Rows from block 6, named by matrix and row number. Rows with one number belong to one attention dimension. Each number is 500 + 25 x the weight over its row's rms, rounded and kept within 0 to 999. All counts start at 0. Numbers have three digits each.
# q: attention query, key and value (stacked) (model.mid.1.attn.qkv.weight, 576x192, the q third), inputs 0-95
# k: attention query, key and value (stacked) (model.mid.1.attn.qkv.weight, 576x192, the k third), inputs 0-95
q.12:488505489466501482493502531496477528523501461476520514528506497531531465497505532491458517517430518456504465495499490497531469515447439524509512495484497477498490476472481496445530519478524511504522468482519523535497488488455513539457542549510527502495478499537515486462485477569493433523
k.12:496525490481497471519488493516499537499493514512469503519520470475530575490475522543454498483539514476524570437526477466488523529459497455462502517500519509501465509489504459447526480513511482498497478479473521494531489538489536510507474494473520500471543491539512467511506458492481499539
q.13:500459527522535507539498533488469535473499435513477478541509528446495500520447465486475478497461478500510519536522462518484518489510504466536512437523506476469520499524488512513486511523508503526481476555488532494523502584506529501500533510461489496542465513503491463486512513515525505517
k.13:510468493498545508496482524499481476504487539499458517510497494468491442516541536511523555467468491520466532492491526528517524515453489471491434504506522484490489475506501517514510463532502496527531467501501504518471468478537491491517473458517484533484491494461487514526483550536497498520
q.14:538475496482533483471546448491494468527492526518499506478481485531489530498490531491464528510511495442494468490501485484505498497458498487481467494524516483447524522520459510474457535495488497529481525521552525522556511485500491502519518510542461547469518490526556533495502483487473490492
k.14:541514507523481502536510470534486552479522500525527479517461491489513501504475493458545495488524460494519485513492479463517502538502465502498524491497496518500521472520505479458473536513532512523520553506492556510508444466502505571489535471486499523500512529486499548456489470534491511484
q.15:490497511503491521527493511488454531526503513505483506492508515498510510498472522530496532511456515503512472495511496517504449468440501490485531521479471538540510455527507482462475551477537516527507471485523531497510554484461478507535518500521486569513511498500551546509539468482532479459
k.15:508512494467480505513518496526464498489462460502493500494469509482497541535518506491468472465528486498470522488519500511506502502502471482480495527454471521460496498474548475491477467500471486550474531494482510530506515463532540488465533479550514517477498515539501521454492487524470512570
q.16:450490501496490521469495510519477498522510506515515475503515479516498498509445486463491478478482511504492489499530526481480486504480520471509465499527493535504533475497493533478525519471503468467452502522490527505484537460506497522483490509491522510514522510501498494504521492505510550477
k.16:526516498488489503467484508501545538507514494480525497517518507487513478464482509525487500501474483512454468501486514517483548485494510475468508531487471474498476521453509485513493524548452523522475492490522503517510510489498475469491492534524508468476482497495556540490484523504527457478
q.17:521513499485529533522474477471479481503550502467489510504521527489490491481500477514512493514506488461468549529525503485465504483503497483483465517548509515538547490520475477521495474474483504495472526480492528485513453506503551463502543496532448464526492523490495482518503508511529525491
k.17:494521518486515487473533503483487516506422477511472511507508480487529457477491459516536500482518494471518470500509516537502485480467511460542467477512513526502509477503477557452543456504512511455494518497462503511484512519489532504528527526521507493481512469454514477492546497472483483460
q.18:521495499450498510498466530509523527509537503497489486475499435526486540480493506526509475494484499498415516470531484525467526521510550505482474467455523487532497525534485555507475533484489482530485444477541519471443485510520509473526467499487483525509493497465557501493513477473502493524
k.18:499500572518523514477535525499511485544515468547511522520423510464530530488514507464483502496531495486524504487497475523468436511536492508549539537470481520449516540510525532499482519515522461497507516477481503482492465497504510542467499460503499495535476536490503495486488502522519513455
q.19:510498533510499548506521493482469502457504530475491497505492511510484473530455508542509487501498546468536505477462504533491517492538495545460469513495498529568476458494524517446466502497433514460498532479467500523504502497464483480497493552539486531494514491491503502467492543477493510509
k.19:486516472494479497497534489503528508517465466489525494507553543493519465479470523521494474532553502507478511488508546520506441485523525502560503464473448531475490505500512485511475486518515495486510523524464508530543488478505486511502479475508551453495474522481512541486507489508521521530
q.20:460520518533463472520516511504451475510528500496472496485489518523437478499473461517525520493511479536484490496494512523497517499495524527511562509502488525453477483500503495493490502505500514516514480530463518488507505521489481524498522500500524485481494452551491507499506522504498472459
k.20:530542498483477476485516511485498478514484524456477451514482526482489509471498547501488476483452556531516516512475528487469517490498495514501483498490524467509479472513501446491454501476470496496491475492524512505532490501481541499484499473522478490491480504436518477521480514483467485464
q.21:505527523487519508530492508540476482502505522477485458509492506487525463524509495468517501537541456478535524529508476462510514535497517490511448514477526466520506491472512521477536496510480504482477500496498524549509455476558473466513445499523479509512474513498539452502506483459499495494
k.21:523541530541552489461467495484545474484517487526470496461466511474495501466517453507509512521522498492521442482523497502535521528508514481503496466488504493523527538518492537544485531490504503474507529515477473522462480478524512519520525492466459518520507504541518535477519489487528538539
q.22:494474476490488536550496535469479506474522455519481513501486553513471560476498487517520522498452492486521514515460483493490555496499531457483495478470492471507478466498481531451499502508488525510446445539547512472485472464521480496492494489478475478467488490511501475489518504497496485493
k.22:509530481450511484491534513476560488498490488479492500473501519500490479483506522523499464501514541530481481520489475564463542509504485536510504501516511532511468507533497490505512484530490462517530489538466510468520510533551516522459496477514533517519449511475529494499511495528486463563
q.23:525504550485521506490519544491495516509484519494444514513543500535481504449516519491511539539456492502505515494504520529530531490507534481490502514491531484474472453500449497435498523530524516490500491505492532486498526479474462507553468471522487547502492504531512464504515531476531441475
k.23:517459513501508512483486543500513458529507456504486520514497539480477542478484513513467517508547484496517553497472482498489467530497503503467496535494478471444511489478541492492534524531512488517484481463500479434536499454518526552527530500548476508485474496543474479500511466541486473537
q.24:501494483425516494522535537502473501465516448512499495486496514518500473464517526517490489442575492456466537473493527522513492483548476543536515533510506522486472548489517468472530468490526505544484459507520509488551522491499493495472525516459478501486511474518502482498507518517493473525
k.24:467489569532480500495480467460526527516451516486518482527513450496530518503463502461485484495487510513497487480540495470482492508524505494493462516531530520530437462489480492463522470469479505506530519497490507522525531473502491506477527503511512461463475481514504505471486565494516539527
q.25:471470532511505540468482481470482518507518525462551488490462501467477463521457481450509504501514531499478521505457505505520491503498542504518506485513505471488516483498521532513499520502452473507528506496499496502528497471513520430537498535562487538474511554499467494487502490506545493442
k.25:511539509527535512462512500522490467505499507533473476509501559481484511501501485516533484489558492491493520480461477511474476489500560493506506502476503510523523486531527483485533507485511440485497503492496460423502517525527482505525492482464524500518508504531494479549499480501475498479
q.26:515521490454474532515514486470445486475478452520497503504474490517560474496551515475506496514498477488526483522493502540489518502470465532521554511456488481482489472459521508469518520502480532497527482485512531502532488480507512486503536506495478456505485509483516454521525529525472454499
k.26:454505489509489463499486471494490503492530476476511513485534489457474549494459561539513507504467536492482526476485499527470517528524489519457496486525500504521517469542496536532509518489525507494517507508470514508490502531508515520519532469473488505497506476414530497479480539519503530557
q.27:515470492530459557489513503455510521511521498487485466491512500502492506547483542535523526521470534508484506472473499472492527475478539514457475538523444500517491445531490501490473516511504493509447524522513521502542507519511478500500483506534473528485490511526519500496523510505507480474
k.27:518509517489464525509499483517482503461489464487516514534508558494504457514502516506481567483541514519500505530516533544513521500513485503518522514457454520445496448485515513524468492520492475530517515511473495475498524476508507495478491522484540486526472520482517526484495500512518506499
q.28:531519520500484509464498509494514459527525515526521517547525474526486489497463506489557499553499486516509507463553471480483488533473471532489444530507470500581534472504516480507491524497523552461445475511486521556495499488543508509452497520467512501516524500493505519511472494492510527472
k.28:471504508494499512478474474498512524480513496488450508447502526496523475507521512541526484484440493442536512504483475527521559460471506467481526475457517483532501562489472523494525489460477494467493491529530505507441515533444481493496514534503508490499506498501494501513488482501517506534
q.29:438508495454493515488534534528503501453500493478528494467479511468488476504477471478499508506504501560473495516462491545525507457542561499531501492505489487479478570485477537524493508505492475478505477512475499499462508519546479510494510505469497511502494485482495481511540517457502500490
k.29:461497497493539477478481481455493494503510522502539498484493511507495513502516492474473483493502470526512462505487459454467489513510449523467487481536523468470507551509479471520542511484501511504507497467491524509506513535558489519485508519491508484499533523498501465475471508488499473478
q.30:489486488473461518497542517521506442456553487523503508519505487555489514468523524542539512484523513470528500503509487535453489513487429509499448503491494522532495553527552485545471513485493492491465499499522488484515463484576527512497532520464487513484488494515499491521505519493495489557
k.30:471566506513526471463515491502529499448449541471466517471510464512548497514510498516507478493471504461535475506485470494481502485484511492506490487507507525550486507483478517508520467466480510506516497519496559501469543526468490493471513510515501479471537459502515484464517523512517511440
q.31:495559444454522457499520496514461519483454478546508521536492498441549500477516527480454512487497477513523485539495465516493470519486526482512559481493476481498533501509477507468500501515518545511512471510493528550492516510488488483498506491460512458499510508445472481512521476513529538471
k.31:475485460463564488518492513512487502497516518517448491506520476496500507470476500502497513491435471505472511465473470459506521491514512477494498497544513497477507532484483469507530501510471523507507493488475534552526520509531496480523519532519514543528512497508449501574519523516501504497
q.32:469490458512512496488468498472523475480502569518514496475519510500491536501464477507529543530478492458521454527578490451479471485522489506495472514491524508504532488476469481559484482480487533465488500506497485504471486527497481501545519518497471501495498499518489527462483504497477532472
k.32:493514489497447489497477467506541469492477510504509534492447530452464558507515472551496469512482503495561496488458501511464525475513528473498496481524509562477514525526450497509509487513481515510508480503474545496490523478508541483523541504456478551495510501463495472536533510465514499475
q.33:523517480476483497509487513529522488491509484492496493510534503516472507516445522504522503519484500529453500531505474478493560478537504480472515509480486514500546499472489525470508520540486526475460533521488498475545504490496459431531518520482498509461528474512564500493484496488489496491
k.33:414528476513516502507484532514552510545504507492508539475501569458498503516524468516468476504495488489554477502507491492528510452508522478475480509493495547499476482534533511497499540495493525500499512525532486555498530457500544535483543488484533519473493496486486497499478532524538481523
q.34:553564522511489470538486493541510490470483504481496508497472468465502468469509534495476484485535448536475498479518466517480526481475495456464502505526520480487517513492497524481527484470497535539458511522518458496487519527486475466471519461518540482524498495478521499479493537546515527518
k.34:525456495496506518502475474524516528546494502538484527522513530498542461507480515507499480532477486473524511553487494478528537476494519510521553536497542483496551507508513505508481495492491451503511484453486530508512489529433508509468528520476480467514507487497495471499499454491510514489
q.35:501497508439484508466493538455528526489504531511510511504513469495512517487499498496486500496493543531531464512473534485486489530496467484464561474475459472510482541505526450481480487481491476495512522522460469462500453483491501523511506513460491485498499488483528482505478524480534497461
k.35:483494484560528470509510525494438535501494495494562496494485521507499511482513491487427531569483494506473472464543482459486536496504505513482490479494484509456467490487497450531497526467507551513444498491529523551506499495481497504484491462502470512494497520516545515553498531483450456516
q.36:521484477498488470535516490486507475503529516499530501493481489562480568487504494529561504523497527470481477490499511505484522504479496485498493519479477442481511488479499495503535481465477533495496491529492510530538556431461501477517537556523500497488504528494476521487536494506495522502
k.36:474462502499497554506498476502528527496484549514498483538513508513465469518491545493511509519495548534492488466502506492461465510567504508488483449513480516529448499496454489510487515558505490494489531559551526522512526526487481500496542505509497486486478470505470471476512541519493508473
q.37:505487543529531513472533476503468503509486515496538506503486496530522496505509511469500523496510462478533495507513531495489459492504504477512495487440528514478534488480501551525511490539527487483490465509452430529522475498516503498477559504516494499509478491551486521494483539510507496543
k.37:495499497487497515502547527472519505489489440487511482482495510498512476481496503471541489476483518500483529468515532515489466508497491462518499481498526515478487516506470485480562480515484469471516497513493518484486509534539499527455500496509535513491487487502447528490513469492521600519
q.38:507553518495468475524498496530510481442489501506516482507515485517486458502533505487512494494542449506526502448482525486503518478475480540524486523538512523490506502464481500548528485484491509509521524522494519488492476557529499512506502516490492504508446459511510492504461545500533473494
k.38:477560499501473508521505487457498455486492517464477485478493501533475504468584520482471481487463468493471516492488508535494491494485485516537441494497518520442504516512496497492515511497506508515515477485519517485488508485493548452456495502540515473471510501435485477512475496496488489534
q.39:505529521511554485536501459485480477445527521547573468496492495502536449538435498502548543478491482546539484509533531501494528510537510483490470478477489502503564485482459477503538495522477514493498500496461504536517517521498501453496551500522508481472526485479532539469479489513484525503
k.39:443509513499503517523481473485476521567487503487444512496482537460490538556519514486492503477518466461518491497500507490494483463478497479561511496466529537496491551493500482490536482514530473478518492508493532508472534496520500490452525504475486499535488505536475484504518492526562484518
q.40:471540496516492459498493493477492527509547530518449446482489492537496498474477495504500492520545472497505483488541452496506513507508480540490472501516527450503508497474513544483471480483479517469512496546514535517520527521500425442515497457499481548460480480512506553476553535515514512471
k.40:492499500455471513518472507463519487454490509512496537493535518515465499490484550524514500543490480462529445546481537482509460479547547510526504490518516507469513474516464465499517478511505501493493495482507480484482511450484508520543483540511479507505529502509465495489442529448502493498
q.41:508543481488511486534501486551486520535493491520483485516443525515530499486472513489474515478509482519508555528524466486495536539548463477458504475501462506459465511514474468475520468554493505481506509515476496461484499500507480489507483488530519508493527469476506510500486461488466525474
k.41:505496513533510502509483516542476485493471497520501516536529504484482516524477496501467485515460492497548514506469504519557461526523514512496513485476492481467515530500536486461540484534516487440523509528472474515427490515500469503485527457499474497526522494552494495514500490519522497543
q.42:526534523448489491578549456481441503533530489497476515520503493506453510523508477476517502540512519459547482542486530491520541493507491488498513496516501494465510493481485505504528497456498511541497497453480536517493467473513509547485456521515497537515503490489485493483475500515534470531
k.42:481501533475533502540523482521490496491471514512545523498480463514508456507506503508484496494501481575508506488464506515500466550536482550513538500550524482486463446479446517531492533500490488510502498518512467486433503548453498503488460507496487487535493498497509507525534492486506522489
q.43:516486522463524495522470508454536486446463511502507496480510482493498442522537518464467506531477517506478455453461519510488535513496466486529525499497489566513523514507528469493502509495507523472495516526481513458503516482481528495495525545486520469540510509489512498465485527503515531516
k.43:459512474533496471509524455480494549525513472527495500481494462522497564525493516497467471456533549498488496521512465477517487509459462528479518548510497475491516523516521518531511489489506487495515478524489536513545515537521470524466524484505465518493519475501521472523504488496478495504
q.44:464496518510497539506475521489483507553512491526548486496461522463537507495516444507503508500496511479505501518496520487433484501518533496477522444502488507497513486543490488444535521492482467510508532510507476537496452468475482501501488480520452501494484464517462483492521503444512514549
k.44:495515539504478512467487496492473493473509493494520463475506499500503536528561514497505509511534496498530534493467481461540465470529480509484460492484492493517451490440527510506477487496515519495515480443486500475515462511526520489486519496442502506516516526501480492513493502512507453502
q.45:515495512455489470498525546528475491488531484511498533506451504528502545548475537506501482493510498499487527488483469532538517500497505503504525507497509476499492478486469463482480517508489475471508514500458508471527507522535555489529467536497507505525486471495504492509499503489500498463
k.45:509499496517489493534508584519497504495493506492489514477527522467500463513496470547473509500477498504449470481498490502489541473494528521477464531508459502516501489534491501513479502502488505508524522504578482570484519495511472483511508463523506509510505513462515486507472479526468479551
q.46:491481459471513516490505487516483492515453473512508480477504497517489552553501526508499521476543502533522504431502506464479540517512484501477478464480472458480498459493518477497512494508484529501471475488485513502467495492548472488573493512510526544527490509488541495521492530520484520511
k.46:494504427505499537490528511449461486515479458493484531497508510508473498460500530507533537518412497526478470507518522535509475484539512543520498495506503512490493510514515435522512519515476516509519478497501525529503483530495472520492512518490486494484471499489494504513513427502523516494
q.47:480517531541490511515451551492464529499491510500474482480477511457528455479475470493486545528507509552524471489483528519474483521508480514487491512506511485485495436506538460471500459486478492470479491509494526470529505530528479471488539506502503484525459477470516535491528469507536549506
k.47:496512537434498514476536496489503511493533478387497515522476491525457546532498529528520499513500482472515507538468481481513504470503493472544484537454489507474474477495541494471500503539482472508492529486486502472500483501523516510493473521508486541531483532543520494485485475543462495507
q.48:522467537528473465451501472477519473504543520492487520480482472470477523501547491505512436509501535490498499484502483546519525476542508498522520522486494519482532499457476520529518506483483527466497486525478492537513550417473494523482494535469497539494499497474462507474536495490512495485
k.48:526498523505523489561452530460505496505485550479526507497526470503507509497454477480486498540538542505506478452530478474548466514505492511478526477507477514479519487512482483508491493493503517496470511536540510457513513499461503490534497524512539561505489515520497539518483513540504533496
q.49:476508491499500477534525490463498485541508486518482503515475482499443504468517513506511492482461546485517482495518484534510514539523484549481466507541528546495515498550500480472488468476493473471528509496503458481469487495467536553475508465515479476498518468507528483532519531520502532525
k.49:519517483532473501491497471448509498500554489501496521510479464533468502518520531501471524516504467528500483523441467492475494480509454514513480508453510460499507472492498536486530482493513448517524476499451489490513521530529469508514479502528517507462475449501560502500475528489476485517
q.50:474515502522461498482522491499530434522465492462481473466494496521484530549526516473475514504554517537468521483495480458517497530486480555484495489536545496510515530523493524488467506480488447523489496543527525511499501454510472506494507534501507452428526492495497478503496502485483489540
k.50:467496533474501504525507469466510497482495535491493497443486490574475516484493516541532495529528523508534523521481500503486502501506518503501508526506502475503518484478497514505535487489509501493512495468499458517508540485499540499530478519528509530466474504479514528447477508446508497496
q.51:510514484507507508524488500542481497513524487441522508517495485470521465477554465502516484511524499529448477475488497501468536473466488493528527496540519511537490511503509527470563510535519481503470520506487515484516465502481461504494515507515460522524434499520512473522520544435490474481
k.51:501509486465509520526464513505498486548503488528554486536500534491499510472492542509497467468532454483545504507502511518516506482508493494476480497520495486541469516515470470502499493438539504540522486465544479507515472513486494481476495542478469538497489488491475508551468511536479489468
q.52:514481509564490491489506490455529464496491512488538491484498490538514510465490476500523523459467495479506520518511500533503508514480482459514454477491540473482510519518539480540534508490495508473538460501519525494512485506519487525478568488515545475487472488511473526508501524552489477517
k.52:490491531468521500487545472507483509484484515488534505495516500535517509508496533479473517466498513506473481500486451485504483503503467408514507465472486542536486519482519499488533507502483484480545531545448522508519496491536509488533555527521481503464493448488484502455494499481481505488
q.53:512558486481513454538492520512546514480511494487504483446534469528455529483500522502474476490503542493524521454505502495514489494486479489495535459471524510477450512498531515495558503513535498489499504507471532487479488511475469503513527460518514490508470456485474498495507507525503501531
k.53:513501464495465494511544491501482460506497478504514481484466452527484494491492544491469496511510519521516482557471538539500447561499469474515530490476499480491503521469461509495511501492499484510530558460468494507517455498536488501490527526532483492513500508483451533548533500545537469509
q.54:499443502513503494491512519473466476533531514511504509510501495521472502458455457541515456498508505446445522496505491451508488502509480536503500497452499525551480520504500538495497478474525509494460522486551545533505481498530513511464502490536492523468492477493509492497544531527521477509
k.54:479494485458489483515497471516523480507471513485542545537536496540494487470521536508495471454494519465464543501453470548518549516528488518509529482524460526485508516493491534512532554470501465491477487494564486499481540475515501503518508490504502490485499488472501466500469500483525525479
q.55:485519509530506527483480494459447461499467520471498460497509493479488481480510515505487508513494529540537520532501486527493431537517534534521523501469543442505484481519520501521507529469501464497530431487486501469499511495470514520469477478459475467497531524535509482487501529531489502515
k.55:525492506527494506531516451493498498461521511466482527431507514511488498468508531497511477498499492500507509498532534504491524526493459459488507509507530519523489543456500485486475498486503511496535508551499519458511481500511458468527439465490519540537440491504487573483516499477485498492
q.56:495475553561542494490484514486511477493497475475494474497477523523502494494523464467487453489526453481503468475535507483515521494476497478533497459495485533537482521483550516520507464513477474494520505524462465521503507495497494489490499506488480523487523504491509511502517489481509519513
k.56:472520474493474492507496518487511497513558465526508476521482489502519484448521530464521459466545497524475464469527491489480467511503477522472474449514507572506485541493470499529536499512509470463525511490467496487526487474466538528474503526473506502462492535520525493469511503505478527500
q.57:492476498472509484509497515503481468526486493462473523534528513473506498459533543483517552492475483436467488564496496510506548471497499541526488515502484539499463516549541506475475472497491509490500513512514468539469471498508462489483504491514487492470527465509503520501490499451460448537
k.57:539505497499503531509460493511480521427537543515478484505529478537557522493458482480502504497510513480496497521514501557478508537518482487496444497481492453501474484530502535491542490502499478522497472491470481506500518468513468494487552528479466530522463469511499488469479538483482505518
q.58:515504545509474541494486500552475504518493509491494489510464464523496475509541465491476481484493510533483483516456508531497487476500525531543477495527518463502461488514534508460477477485470493509521465482528473485517480486507470515516509525483497500533510524479500435484496474533500491463
k.58:495476529508505446498494507461470513508492500466476503525498510481523529493482544514509519545492550510507464501502508469501517497554487550514511496487518442514496437496478462543452543491505507527463504473504508501524502506500474498500491505523523465579485517530486518479513487485483517458
q.59:472497522481485506493538476510464538536558466436490569476508481503467488520524546482486481477493534497528506516521469522505501485476514482503500522494475487542491496458465470505515515543489509507491523510490473489483483481537545464538470548500435567513514497502506543519505497538512479475
k.59:478522469557515510525489554523508462528488520501487484499463514500499460480463470503468553513517489520541490463525469529493498502539467475505501507506512514449530502503521517543471518510508505502483484525496488504505545486487498552477560489545500494506498536497497527527476484496552465453
q.60:501475479505505526497478499546538545504485467523509487495505516494526460507504469499545485482470547516508519518517466495497540478486520567502466497537487460505500474517510510548475466473503475518522479524499517501493490542495536507500496531521528500528520528507503492480465536508494483482
k.60:547489496533504524470473464501484518497490497486474488538481507485501469475507550512507450488502473490516521541489523482521520476442513555536473496497480491499523486467535508538481514461521503445539498517509498449493485538490508520500532518499481466533461544489501525506482504500476547491
q.61:533496473488501502497506523498508493517485535453470499503520484492423491495488503504476515528477499504518505558497480489527444507483511446510494514511485508469466501522534515510487534506520518485500509483505484488516433459452490552504523505494480522479480501473514468503514463518502485506
k.61:492516480530497463523523506475466490464511476508542482489501437526525518495469494503504468516509497525558490487491503533491475514516475474498513518510490491431534499515516450539486517511492551513484524505470497508470526502504511483472550543502497494484519480520518529529504527496489484498
q.62:478475533503527479478494525548498547527528437496542467433464501505486493515510490498451489524485487503493498467499502487501514512496519500513531487509513531506527517518518464508480500531489458508497478523438502508477513522560500526521478480466509474472491451511510490489514512505540472517
k.62:470546472460495533476523541506453454523532520491479490477500506523489530535521492462511497523505479497510511490495482485531491479500515557496503507472438515525470467511505489515481454490505468507487487457504454520536520449520480502542464528541507531511523465480526496539525501523523519510
q.63:522479529469507563523471468477505524487473498511546433506496507497491521501511495477537517464527495470468508502504520517506512495502481517506465490496486492522514535504499501501503525458527486496492524499477515477535491503517489490518537547491490489511514524486509512498495518436511489549
k.63:485480504500506532526536470523537496519515494492505448491530516523486494510542509530505506486485487491527499540498464501499474504485514517491446529503480571459495514517464524519516527514493530492545535498496487525529489548484521498483501497456484500488508531488492462490457509493490494532
q.64:510496460494533531503494471544521507487494479456472518498471535524529506490474505523450533465484473461459509512468499492496526499531508507489517478436530506509495483505518469487494511519497497539463485480490471495520502473456538487571516472495432521508486507490497506513475516513500473486
k.64:448466480530506523470507503519504474482495528541492493513494464477487572528484495508531480483512458477535505486527515500474490476555523583545550446471476464482522508487526506515490503485530498489484533484539502500477463444501469476518489473506516531534514535509511520527528488478493543479
q.65:487455498480519498472455519468446489520515503545542466492517506512549467519526517522470533503522516505493504441517500503504528492487528473504521501476531505488491479469495494502497503504495500478503508502489540469512510464505476527466502499485498504493493506477502507492503474494482538507
k.65:501519507480503496500479522518517492469520460529521495529489460522524495456506522499491464469456541507494471465497494482541537517511512492527485522535523448443530494482459526505492488485492493500501476495483481502487498541493521533491495484533538541478506464507521466462490527529467520553
q.66:571501535492515486475501506488492469537451502526512499514490542476517466514521487513461486457501504507461505530507499508475524489520475487467532489491476468502487483480492501530452465470531502491505511538473511481521505490525464514540507469491531540480465442516498539517481509522493495518
k.66:496489486456484503467483510503491475522513495534516479466487475495544509493499526514532496485496520501515514465514500447505452533474468539526484547507514492519445513517505516536452504485500546517528485511505496433547481504552509520528467501513514494470484531505490472459506510470494499430
q.67:528492498499453460508471486493463511469509485512501510515475537495541561493483494512477475537484547500448538522502556474523502479532540478481492508507502506513507497526484492466483491516497496489494510533514514495513507504499500474529473491530519513495566494522542457497478490487531517468
k.67:534569501518518490529486495481498490478503553496528477509513509477483491550477492504495508529491489517529501484496497507542526507486556491514504499514461561483518519508500481528457542512463512482547518525505475492468501476541515465535531494465490508467478502519510510488503511488496496497
q.68:511456467529452478454504492481512506514521540520514474516485491491552483493501460493481512497505513467514563510464515512456561511489511495473485486433556495476491504520484505504494505497526500506488495542562514542497550491527439504463480503482489471489519492502506470496512478530485462531
k.68:443538488584449499472501493492511503492552481531473513477516420488513517524511464525523480494470512529524491498492513464549494521522473498507482497532530479546512539519491535506518486511497527524490519500518484509500448492549520506485514498498483526504510481497513486482481520500481496515
q.69:480475515520453472497505502493477485496532538531488503520508469516457509491513474490499460516502504501479464492518476479514527500543498506494503564503524513484485508500486470479536520524502478451473495514495504527510539502498489486483539496497527448510485518478465524459502473481524510535
k.69:553513496527527478512476496503522491513455481499475523489487514471512462491511524483431503533527524526469498472490534524497537495491489512531535513547486512502517506482498508511532498464451501504469467487547457520503493492491493499494524507488522494461519470476527473529519504505511497569
q.70:484559477467504490500518468450532482481519534474535493528504495506470467497518531481489516506506470486517491511473507481530537515474509523500489496458535524509520553492502525489531509530481510524530524521506504473492476516445461496513518485500506473499498469529442452505528451520460500482
k.70:501533449479522493514507506490485541457488500506502502493519508483507504496492486482482525454499524482501551467492544482539459558532514517517486495497505498478519522523517497457493513483481449532503486532524495515485522513497507522494517526535492518503492517449525472467562520511505464544
q.71:485483527483533512504495535495507486493538495472507521537505501474502477523510516521516472531493490512479446509516497500489457473443516502499486501541492509519500499528485487530541534506498507480476508478497528512453481477550513519499470465501485489474476451507515477488548493529476508489
k.71:521494515478483510476516524492477518581524493518531494505470490520534534466525519496490480517491510532467517475494514477520459523493469447485479496452524486455486463508556509482494519466511555488483490508488500532460530544465469509496529528506529514491488482478497499462490515488523511474
q.72:531490540469445539507511491488541500510538518535505490490500510513456512449528511521511504507516510490466540490559466464500534485544494497517496480518464538528480539521506542480495512517548453533527480525523470507498513515495487479509512499494522521516566485484479462511503489494508493525
k.72:508514521497459552539512520481508496505515498486533508474547499474528495505500513485464529458486507496522499525465482529511516527508538460511490465526530571523494467466477505470481492506508504489513516489463508513524511503498493535525523521505504493450477501503456479488468518495480521489
q.73:516469492512527536521495516493558483480486497507512451510468511488497533500503520534448514512512438512467513479456501462499464482516534533529521488512505500495498560482501496519483468506520511480483488518483505485523519493524471514507519486517510529514501535484472526523517515507466487466
k.73:511514491508534498543470530479514525498525431485506523476524476493517482526509469488496457497471516521478488533481492523502516529501561472466507492563512525547494505560489513452507524491543514504515513465489489494475495462474501525494467517507497497534506460465517450507521463459475483543
q.74:537524500532474539517525506500526486470466516544504469458515515526532488484555505506462521512508542533497522471500505533496524495502492506524478498507490518484500472505550534488475498501509513505461480510500511492488487535479503510525578493491493516500449482549471488471469523470553523548
k.74:488512533496490477498481539477450493479460482477493546500506480474482475535489500479480496517515481541496486486510511493499491543475521525505536503553513468506476476493515496433541490539485493531475496530525505475510500457491529535477468512521488486509466497541487477546509502506476468497
q.75:467485510493476484507486519513466535504494500481522472497493452531554496525488502498536472552488473494491501503471509467487467463521482507508505539503528469516499527468478534504525538476512496498489498539542495532504497481475498450487415519526539531519498482533508513476530493506468518515
k.75:502463476528491506530543478478504490564528539492520443526489472504507494443510499523508497512529465481497518494470476507542517485514537485475444518495480531531547507509484530539529491522494506486504537464503515500478498522482518483490556461508517483481497490503476527485491532554477493511
q.76:477512486495499477472561528536522523503528471504449508527520463495524570496483524521524469533507522501496542514490524511489480465524498494465461490511454494507517487511493497462470502500499494537543503526476458495507503503547519492515436503511493537522503509478527494541501500484500506485
k.76:482506527544556520497506499522446499515507528469523491488507509496471490499496471497535518464541465449460480497503450515481482445491543488467506518456423492493478472504543478535506505537533490484543475482454515512511519495533493510475573463523458493499509492519512526484496448466539513479
q.77:521477486506477522494483465492508487508509458503509474519500506469496492507501492536488511510480547515494491504445438482526501499456539429528518524526502469512497486491493490502487486529505495494521500502462522495508522517472466494510493521470555471499487515555490550476513522503509494534
k.77:505546497456540487515464508487460558483510523447490474495489506514516467525487536479502464499488534518540508527464471513480517513454517494521497528535529456509492494483478470518539506501482476477526502506494491470494463477501542504508506487478501446508466442523503523465475501495468476524
q.78:504501502471504474493499493530489512517513490486468514458459484475516505533469537487541521530502527526484443502514508452510513507534434531492490512484490499504488480481512498484475434453482494453483486492478471506494472469495490510537512488499513531503523510472511535507435481503482543496
k.78:479481487497499522526487484503505459543501496512516512484480520525521491534479559505473538507477508514491469514498502514518494450472520488531475557511466480511502474472540507513459493489509489540485490532513535503524524466500501479519445510491506493491505487510505548506500485483500492469
q.79:488485511536430511492496493515526480516513526550494494473463532528510474480513504478482485495454462477483527520506488495498486531504496479522468513586451508514527495484524494474506544497495481544520462477459481506490498497474536510475490501494551489454463533468458498483499448485481531480
k.79:529536507453502485492491511528545522494505517528513495495513484503482467503490515450489508508547539517494511518539462486522476512529536494513519454474485493513497509488465468485513477504520511479498477438488539464507479529505547503490508505466507501549522462454471507462472530519453513515
q.80:494508513500510474515528506471497441502474498520508535538518536496565510527515512472461527478485510499521441476511490502499483507474511514522462473486517487512508461542475481485528475460470505484524504481570504493505501507425491519489447507512509489488486480473536523519508504534563485498
k.80:507453506502522496504480434494510554506496517459512501502460473488504530490487454474489486488508515503513496504484454492534556484526475489497557509433478491475503491491515518465516517528495499496499538484517521507515479503569496483524504555462522521510497469535471510494511520535474514537